Rows from block 2 of a small multi-label image tagger, named by matrix and row number. Rows with one number belong to one neuron. Each number is 500 + 40 x the weight over its row's rms, rounded and kept within 0 to 999. All counts start at 0. Numbers have three digits each. After the name is the row's rms in percent of the matrix's.
After each neuron's rows are labels from the 100 images, of 14848, where the neuron reaches its largest size: "strongest on" is what is common among them. Only what is clearly more common there than usual is listed. The data: analogue clock faces. In brackets: how many of the 100.
# u: gMLP up (value half) (model.blocks.2.mixer.u.weight, 512x512), inputs 0-127
# v: gMLP up (gate half) (model.blocks.2.mixer.v.weight, 512x512), inputs 0-127
# out: gMLP down (model.blocks.2.mixer.out.weight, 512x512, transposed), outputs 0-127

u.296 106:510458443463483510489453578467475467516496515512496460446484553504501467512435546550547480519561457494496590519438450505481491497498490525432511457479514511472558516575472533493531518465478494532544467546608497450484383527565527531437474478571494469491418474458502477506377447456494479478500537484552530490493528464501461490520446463504578531528537533484476510459458476521500466452446
v.296 099:527448498481434541449477473529538516480513537555507596544502510471437462479489510545517477503524487436550444493508417459506502534547474502491476524531497475513415461444441486472507563443506546434544521493494479537508499519547505508427565528462411560486441507489537504483477449492487564590468459495566501518477427501533566503469554487484525553461494495632505439518503474486531498493516
out.296 098:524545526464479489494543496464509423456548420483448504464496493533500532545535448508474507505544422457518524502461499571429536439561483571582518452556512484566406573536491451533519477490511505501564546477476528569513557490479460524509493459447409425496531479565419510596460470421547539544513507527419507533434535539545437534476466532425429501480493554447477513470524499510452496465522
strongest on: minute hand past 10 (35); minutes: 50 to 54 (35); minute hand past 9 (30); minutes: 45 to 49 (30)

u.299 102:516528556517490532482523485454461511421520540478549562565554584571454558421478528506566523467486503479457569497559512550429581531521495560445523481492532523476473547509523554497555490437496525512498509535420522520508505470552483506528509455546558495455499551496490538483449429450500537527447419467450524443547498459538461593487521464524504506489484524462466488440467517452529567443490
v.299 102:510477515507519440464557530525481486505505482517509487520497517509550517521526520403520482488459525536478499460509571512478512527536489586534517574469488483558503557502472479517518380510518502517489466469363484525525558485439534531521533460579463517466538483542516575507559528462490487467450491481492429505477512526542533587419437552519578464551560488510518501532446568507545512449461
out.299 105:493463535520591434446561450445523539498529534531515507486506466509442517556505495445533496529521554491564535490491505478506478486486487499481499461488560497530464460400497514561511526459516568523470431479493486551501502512446453495534443552489492524590566479542417565483530540445436584509458532499491545494513475452506475473458479490522439492434522449510559557476503493470416545487446
strongest on: four ticks (94)

u.340 104:511524453482513490555489504460490573506509439516463472507537537522476537459466499523482481432496491511468494458486532501467499505552416434519568452493494510511529457482489562516523494543463510507506539493558491450519487507473470445482509528505509538519574460445483526545567472526488494507518482514485551540531476477573529503498487427472460558448522459521502556520468500533450493468502
v.340 095:385484503508540509489454462509521546504484559529469465508503497497558553538500481484493459550470539459464490465425447544546549507452518563524504540483541544554603496550546521520511548526459488543385511509535531498445471478524511513493447511514455419531586519496509552456539447447515465476548518519566478447482467463500482528412525556514447527553467437508454477502502546482480498460516
out.340 096:530472448523499457514503526503546428500452460460502505489531538515460520425438496479516434537493510518581540513466568539543498522477422468543480559540496506489518517493581444495533473517473432478455483471467516478507517544489579444488451504531466448441527507427521525480507548494528497490520444472540526467587449452529469539447501501473453472448524525560569501485501461473533473503448
strongest on: four ticks (78); square case (66)

u.442 108:519533507412480496451531493566556481450489469487517509566513497483552446502541510533457554453573443493475556497472539488516506532526509462523536574505550547574463581460445454429482483540506472507418490547528503428538453448486539553534525495389494466486475548451601510496554495500493433514548506459447483442538582518461462540468552507513527454486564469435513418507550484589497503511417
v.442 116:575573511521584490449537471416541466501479478485508534462471462478494465498460445525460530572517493488473470481481471483541486563581522490474553471532464478453477525482476537532458507516510573514498416532541543453470468458584459541462452512522504556454482506518525557409487493504480516527545526490518547459502509434523581484564455541559550509446536497492546494481494477472557409485499
out.442 103:506546494480482429467546579444496414495503424542473490467455525522507542436566472539521563524530494508501483507487479487503450536490563517427537469483490420537487497495533485459465490487497565477462447525510506439454504576450514423548486498492517552516413453454456520507468465467504436578546497502453510462493543484556535550470535501511503478429476480439492540579516533565574466434551
strongest on: minute hand past 10 (90); minutes: 50 to 54 (90)

u.139 104:527537547467555476525429525507462555547497492436523529487536477448565507519523495494534538460430557451547484496500511495429566489512508474513538490478397447503443522520454523451548411461508555441448466499530475477524457453527506551494536505463534506516490480544469541388464504479427501502548475468493493440457497453549503499549475534499479469485515529515444484488578476583570515439521
v.139 107:553593561531529408554511425501465509521487424563520463565501519495512516518455479494435612501514441520489469484529470442484503573511534529521488439443473465501537520484460446579455541480482531471501477540496555494520491491531556508430462428494460474530544561547503529489546532497489466517496458488501504463512568437476480436441518473487459520464481440473582541596436479488445498502557
out.139 103:486542465524442496499452478485538481514447479528523506435495428564520475422518493567493473467532516492432488474494514511501503547452471506498460366529422467521463457505486469458495495478459484519494503519489481535490470467518509523534535528508505539501468457555549442506475501452439453499488524519551589429557462486520511453544506468469476534482532542482457534464472423547504472440504
strongest on: minute hand past 10 (75); minutes: 50 to 54 (75)

u.164 105:511513528466535474554509492476502490544553486555502506562487517576556504524472548451613596484521524525510525513559491432455548475463532501553490501498467462420494492475466480583570544537496508502504567483520573446502507569525469486487526481513545520450440559461550524572474443513482439497518516460471534531494477496459459394461486471484540508439523523426500504536418528489491550509525
v.164 107:424505543452511455480491510415511517487437525469470532498499447491548481491471555565360509528460514553521509480523547478513512460471485489519503516511527478483458537469557572531520516538499511536465515502566499555485478529445503498532478540449515471516511541456551457458493504491479491552449517537470472461537493477542518465566483484432541549469541511529573461486432468466523424524508
out.164 105:549488542525454490486508527545517483572463541536519506478561534523495547518478467484504470478485480524510533506601510496462520502444522451507499457523508525528507446496544495543534452472540486515538485590525470482472580461463620569571547438428461465543520494482453565502392412442505563545497492483517540500563485489510568480634462502447500515532511514516476504477507470478522488461490
strongest on: minute hand past 10 (26); minutes: 50 to 54 (26)

u.261 092:504572483484452446436471545652458504500523548570545531483464499430514496466500514493496546559548576502474508471472416426490433487527454480493482528495478417490567496502437458481467546499460468439425511505533547453530453459518411508516499489461426524451487493457432401482518495476430535489527477543530482491447479490566569493499509513541452564498478509476476520484523574577490538519519
v.261 096:486579461474477515456427489471456510506445487530458543585422470495478471504486447500563491536537490496487519511573508598452484510510547536476491540514401484491539547467441505566491514476586449508478555557606484517498568493483561555521507501462536505473437505441437462507469450542562579587486417523531518476546479459510503494526475570425533507579470523531511523471471463531498561576464
out.261 097:506466460526509506488460495552594506429497477512496465508520472419474514531521464555526470455489470491455457570563500459442510523476438536501435469589573511568559559488561534480433477468501509466513498595526566550517497555423466485456538471498546522499480600490564497532471493479439542497499450536537489497497539466486475499494469607510494474426537447521522454521543525463488483464459
strongest on: minute hand past 10 (65); minutes: 50 to 54 (65); minute hand past 4 (30); minutes: 20 to 24 (30)